Weights of a small contrastive audio-text model: 10.9M parameters, text encoder width 320.
Rows from block 3 of the audio encoder of a small contrastive audio-text model, named by matrix and row number. Rows with one number within an expert belong to one neuron, the router's apart. Each number is 500 + 25 x the weight over its row's rms, rounded and kept within 0 to 999. All counts start at 0. Numbers have three digits each.
After each expert's rows are labels from the 100 clips, of 14976, where the router gives the expert most weight on average: "strongest on" is what is common among them; "peak in band" is the frequency band that holds the peak. Only what is clearly more common there than usual is listed. The data: chords played on synthesised instruments. In brackets: how many of the 100, against the usual share in percent.
# router: slot weights (encoder.blocks.3.mlp.router.weight, 32x96), inputs 0-95
# up: expert up (encoder.blocks.3.mlp.up, 32x48x96), inputs 0-95
# down: expert down (encoder.blocks.3.mlp.down, 32x96x48, transposed), outputs 0-95

# expert 20
router.20:492506500471486515529491501495471496477453512509522507529545474548509508513511509474494480524489497475515488497447489492479485509467471533548496519497526534506506554492455546491480506494464548477519494483495500541467581521526475483499526492477449520488505530501506536475498510472481497522
up.7:504497503499500536519498495483509494481499500495482499493517465532509540496571501472507502444491488497478514500506491498541502510491453508515491497423515499501508467497499501512500554500474519472505491445502525518482503513524491490508503489407499521498462516513502501505486513438430476500
down.7:478558488513454517444504497507486504486473515462486512418500499501511497505567489524489506487470509489459523507538504495545484495470495496529503491515502508506500554506496487512527504511490497501507516482497499488506541504493477488538500510481516543503453593494502512528499495498546494502
strongest on: arpeggio (76 vs 50.2); string section-like (36 vs 8.8); saw pad (26 vs 8.4)
peak in band: 2000 to 4000 Hz (68 vs 25)

# expert 7
router.7:477543498492515470435481535507536479519524447464479497457467516492523492508487512491522483503523465532501526453544533537475489494505485498480496468478464479523490491493500486525552519533508476506507515457544469483553505485520493496498481484532511475528498492488491504527456482534490489515
up.7:501502499500488510504519484469508533512500509495491504461424543465501506532578496496485500503511499530543509500500505480470502487506493500500454504500485502500480496582527498505478499494505605507498520520501484494498493449507498479512499485481511575505489500469504499500488486505501500515
down.7:500503500546419509516547544500487536545492475532459513500526504521514500494473479482519502495521506524496493468466499505504509482498486488499514495480520492497523529458526520503490502504495502585446502480531481495508498534424466501494500503524498506500494486501511455500470479502500518454
strongest on: marimba-like (89 vs 8.5); arpeggio (88 vs 50.2); playing: arpeggio down (52 vs 24.9)
peak in band: 500 to 1000 Hz (33 vs 12.5)

# expert 26
router.26:491488493486466516498528489519534468502521486518492519534493480530506502479522553482452506470493521455497519484544490494494474513437500525533496524506510512510481492534489487494470543523479503457491499456538497491489543502548482486462489513480460511493528570485461535491474472514502520518
up.1:495490576502499499501501520512475498471504487500480508444493494499486482497500500528532559501504532557499505530525496496513501503543502501484498489542496501472496543522568463536472491502509470498512485482514503502500420485533518496500504536571515500466506494497516500495535488516511511471
down.1:497489501501501496501466483416500436498503524483574496457497492451470563502502499430483499535499501514491513526517493507520511508493507499500480499526408476498501493507503484510498499500469536496537494502484497501492531500529513499519523520490498498488502537502513501522552511503503497491
strongest on: clipping (65 vs 8.1); text has "clipped" (65 vs 8.1); piano-like (47 vs 8.4)
peak in band: 2000 to 4000 Hz (74 vs 25)

# expert 12
router.12:546520521527497487548522489476529486516506495481462473501519492513497535498465505491498566481531502515479476465489484485476472528483514509476530482462465531450521482484493499494517460474498486481492579516478515465510468552464494475507514484506513482525527527477467496518503484506528540494
up.6:504492499507501449546610474501506496544481500499465500508500505501501500535491504502504500476476500451541490498490503504455493507492506499502499414470500501501535440451491470504502480470500456482501500482507472515513540509503498461540498502534498502531505497497478498503495510519491499508
down.6:500507535496497453497492483504465501474490513497596547538518501505500492430488502500499497498506491508483498548516523525500563488505493453536506499527430527479485475454512517537496502497504499515492502545483484480492440501518501507516482481500500486528490501503480485509541515506499496513
strongest on: white noise (56 vs 7.6); thin (high-pass) (31 vs 12.3)
peak in band: 0 to 250 Hz (52 vs 12.5)

# expert 22
router.22:490520521530521473504465509495494508532455468454453505480490486499472509541521484531503557485493511490521503435463485479435461508501550489494495484498441527493504491499489512532468488471476530464488531486497478511508517515500487454472503463499514510499484533488506524479524524491533517508
up.6:562512498487480480446465503471471501502490537522502507500505503466490525496486457509504431522546515488494497528513496509552498500495505507506486477459506486494498587471486524486509511479492499503539509501508446494498497499499444520508540511446524498500499458542508501499496504489475492471
down.6:490514540482474492499529517503512516499498491498494459440501433426523532484492509480521507543510514513501506489459507502530479495520498500500508518509501512500488418484506506506487502500501500493498505485500571474495497485530477491475498569490501500503501441479494526459454482523503477515
strongest on: clarinet-like (47 vs 8.3); square lead (38 vs 8.5)
peak in band: 0 to 250 Hz (36 vs 12.5)

# expert 31
router.31:513471486490496478529530508482469494503451527486503501532506482531508495484484510542514479525515505458487541483500497502515474505472510528536472488536525538483563486454498544479471470472468531487486540536512505504496515532496472481468476462511474470507507559510509519491515507463457500537
up.4:489498481538497500508502457541500566490501505505593498501492540499545441493494514475514505498499509500493501493495524498455500470488500502509501503503502498500481518501498554498459489468537503556489501510553520500478521501451501487497495489522498499504506496496570465490495444535499501500
down.4:506475501498500524503502470493509504495501488538433512498516510538482497526444464521537522465491450527502501450497472489500489524512502530490499496498541454446546496523490528502518508511507489526511508485519543499485512591498491478493489504503555505474501501503495499499476498500502549460
strongest on: saw pad (85 vs 8.4); playing: arpeggio up (55 vs 25.2)
peak in band: 2000 to 4000 Hz (88 vs 25)

# expert 27
router.27:497503505493519500506506484489501478480466486457469462487480467490484498512516521527494479480484453470526524487511479523478494520467447542517505487525483521515529484502513473486461496505433531458437517506537491523459535547512467497520487494518472508512522551485515528500465518473530488522
up.0:491518494490460501448511496513464449498500483504452499472559500503503498494473500510503484476491501493451501541494501496587478521525495508503499417509544477466497480472503503510504509547486502485504515449502498469493501498529478487501471494504521524504501503506505510568518518491501506463
down.0:487453496504508487466508476523496493503500499501508509461501485499538496500544508504499507461499492507495501500494498495476502506499504505448480483507486499502497552521465436493498498487443499460459497514485484509560496499500484499502505495484502499516501496499499523505562502490632495465
strongest on: reverberation (72 vs 34.4); text has "reverberant" (72 vs 34.4); text has "room" (72 vs 34.4); harpsichord-like (40 vs 8)
peak in band: 250 to 500 Hz (63 vs 12.5)

# expert 25
router.25:545543497565528458509473505480507522541504512492484496499466491483493497509499480513508504502539488552539511436486492497506507477482527488504492471526477509479508506469491544502525530446513429468514511521500496487531522531467508503508499487536522486487473532487485480488495495478445518462
up.3:499521536529499498429482499496501442501525500468452517486548445501465501505473487512501508519502555499500520502456434500502469492521508504501500482488532500507475497511505465501475506507500523471536503500516500501490484512528457475559507553540511513464441499521499514502509499499514499498
down.3:523502541517517478505500498508503476484501502484498487504497502459487500495517498507500483505564567453524499508526497602553501492501487492533504507483505540495482508435503548509520496512501498478467525497504517425487514504568521534500493497505500499490488480498499521494500480509492499494
strongest on: reverberation (61 vs 34.4); text has "reverberant" (61 vs 34.4); text has "room" (61 vs 34.4); vibraphone-like (47 vs 8.1)
peak in band: 0 to 250 Hz (32 vs 12.5)

# expert 29
router.29:477492513494509498512487479527517493480455469499480526509506500530494536480519522512486495543524463511487543491472491484523488496492464486535486493545517484520528480498484519475536515495501539487534513474474502487536515500519504478433439454461552454508500517474493525510509496522434490528
up.0:485487474490464528516534495496546504497480509502517522511508505564550488516572505467470500526506496499561548453504508502484463485493465486526451500537560502534479486487500490499533504457503497491499510498499476473525530498501505495508439500488484484531473499466471499496484494487481486502
down.0:431485524487533501489495497500483510499499499512497540551498500500500498502530512491495579484491491518476556516525541498510522499521496492512514505500499541497500460496512446462496501463516465493507495497465500503510400529500492500502501454454493526492476483502521503471531497495502500466
strongest on: clipping (61 vs 8.1); text has "clipped" (59 vs 8.1); text has "noise" (41 vs 15.5); muffled (low-pass) (36 vs 11.6)
peak in band: 4000 to 8000 Hz (57 vs 25)

# expert 17
router.17:552498491521457519501485514521497482505472470466533433481524516490523556504538488463499506491526490474497459518546496483509517502511497544497478515481470498459488531514500547483485468513503518531477492506463511513451489511508457507509526522480481496506505476511523524495485442447520520510
up.4:506471502499498521489495500519480497498459545484498500480506498500449508480506502477498497494465500504479470501503471496509526529502500526498603499481504505489489511499483502504501474501502486534477489517499536503434521504517495496495534567471530511480516501521508502525475521472594541463
down.4:551421512524502500495496498500506498473504467594503474502505482525482504503509514539474494487508513495506482495493468497506496509525479473415500501536495510460509508451479499504549433513481507483505468500510488500479522504502516499497496500501488507444506518500527506492452501504516526494
strongest on: reverberation (62 vs 34.4); text has "reverberant" (62 vs 34.4); text has "room" (62 vs 34.4); vibraphone-like (31 vs 8.1)
peak in band: 2000 to 4000 Hz (54 vs 25)

# expert 5
router.5:497483473497538466519515488525476514515511519501513458498494510508504484459474505539482472500521476527479495439532508488494494493462513503506501479474470490481576502453475534459501510480508488518474534512451501458481501554462514502489497488524507433497521486486485489477448528488482492504
up.3:518477525493560494512509539502483480506498502480507484523504519521502458533447504528518481505525522491491490505468527562491506501499447481491484461500500487524507478491506498464513502479449490504496513464507483509473506506480539559497494574500539490526495521441510494468499555505500494529
down.3:488541510560479498506498473524521501486475573471509497500494497464513506485505496502496503501513501502500502515498538499498497481498577461495508499502488492503478515476504444487500510522541516539422510517465495500496503531452495525506510489459509500531498504494509475494502554502579512504
strongest on: white noise (69 vs 7.6); thin (high-pass) (63 vs 12.3); pink noise (29 vs 7.9)
peak in band: 500 to 1000 Hz (46 vs 12.5)

# expert 24
router.24:493513486520567469514474514514484492484501493476474499509480492520493539490476496536487505519545512492502540469480501531483480486478492491463481507486503528495570510489479553477530557465478438471503493497512519476512481538475490501474483499513532444510516540456504510508509522536474502509
up.1:502490496498460555476521498509504493489501509502508534518493485528490495490569529504495493502501463494455513490522486503521493508492490521526527500532494495645507472502500495513500503523491547492440502504508507487500504509522509513460502498470491502475517506490486515492446499479496506491
down.1:501474500486491497500492502541501529502512521500403505532500502509535525485488502513503491499502521500548482494504494463519506544532463500480518437507500447502503497487503534501499496500507501477447501511494500500547501505510483472506481554500526499499476493445505490508500479502509498402
strongest on: pink noise (49 vs 7.9); thin (high-pass) (40 vs 12.3); clipping (36 vs 8.1); text has "clipped" (35 vs 8.1)
peak in band: 0 to 250 Hz (30 vs 12.5)

# expert 30
router.30:540509502566507482518466483487499502525507485505523451470498541493495526509486498475485557519532477524523465522535495508486518479541528468484473488506474463486497463513475533458552505505502472531525500484451501507519503482493499563521483503485533458504477468490497512493533506474500523473
up.4:549468537502501500469494521498487426536508506500452499468502505500464535467479532504513535500501500572441497503561501503501482526508517531480524505504493505497485500501497464499507505505503496506513503501495504502461462482584511501513512500541506496430500494520502519500505507501528500499
down.4:519498539503511491518451506499522444486508495509501546500593497491412483499488537504516494545511506457503499500505499511499494499502500529518448498508502500460491499502491513505499525498467493488552492510455490540522499502512498505494498495497500475488504432503478564495496506472500498506
strongest on: quiet level (91 vs 28.4); marimba-like (39 vs 8.5)
peak in band: 4000 to 8000 Hz (94 vs 25)

# expert 10
router.10:462492489450497509478512518497487483483489492514516499526497467522504481489537509494512466509514490461512515496463494490477519514461468496569490474493528501533504516488499482510501510491462533424472493477543506510488546518536497467495453499552462516513499554477521524473506503484507458535
up.1:493501487493500487523511498510501489489490461462447474470495491501464499493502490452485494499517491493501507509513480503504483518500518508499500494472455476496502559546503479473504471510500568496502561470486543499490499521525493491559531505515505494575500504591465505468495496500489498511
down.1:508516496490506494532508469495464493425505533555501453509499473497487494500476477516516496523462523525533496456500500515517466521498498492485513444499499470510481490504494498497486479479488500486515500508499474504504504407524521492504501499499485460589503540535520499505456502477487498499
strongest on: arpeggio (83 vs 50.2); playing: arpeggio down (54 vs 24.9); organ-like (39 vs 7.9)
peak in band: 2000 to 4000 Hz (82 vs 25)

# expert 18
router.18:527483471518500447530502491479472496472508492530512471523505532503509503458472521510522502493510504502464483474500510460522513503483525510494499487468498460488533510481483555484513481498524446530496566485467510462489479562469489539487532493508508431498505478493508472483489486510457529476
up.4:494485496409476494501477494508493500456494504530500587560517502524502471491494530517505499499501514498473577467493477465517484512467511528545525513494538498498506497472478505499520478500502506502505505500512502480506482546531476478465505478504483498473508528502480504526446500487485501528
down.4:503462521496551504500510500497497505499492476530544525556491512501496478509501555485505513499466500470506500497507452499535501511465459526537448503491465470490536501530454515502483479472482509499578471499516499517500564494544500500502508502507498446501547493471497502507504509462482499497
strongest on: pink noise (69 vs 7.9); block (59 vs 25.3); instrument: marimba-like (34 vs 8.5)
peak in band: 500 to 1000 Hz (77 vs 12.5)

# expert 13
router.13:548515501552530422471460534523533490472472486481507471529494524533506507516495471494519548494512515534495496497504509496511506518460482485526477467495497468538510511511491530495548479480511494506490515490460564549509541508480501522495495489493530502509493495507515488522503475487435501475
up.0:542484505507501500480490481496501450488510468481497497500531501502470515499500538498509501462493498508468491546500499581539505553516502491478507501472502497497498520500494491483510514533491482502499483427498505501537508493584487520501520577473481494480499499529481501504512516439467507482
down.0:516468501509536523564512524500553476500487493518493515509487499503478472551484569498509496492501499545584499480492501539489521527508472512501497515484505482481474513519482493495514497495480495497507502499500449571544499499552516533534465507513478459492483502502501507492484526462486505496
strongest on: arpeggio (98 vs 50.2); organ-like (74 vs 7.9); playing: arpeggio up (56 vs 25.2)
peak in band: 2000 to 4000 Hz (68 vs 25)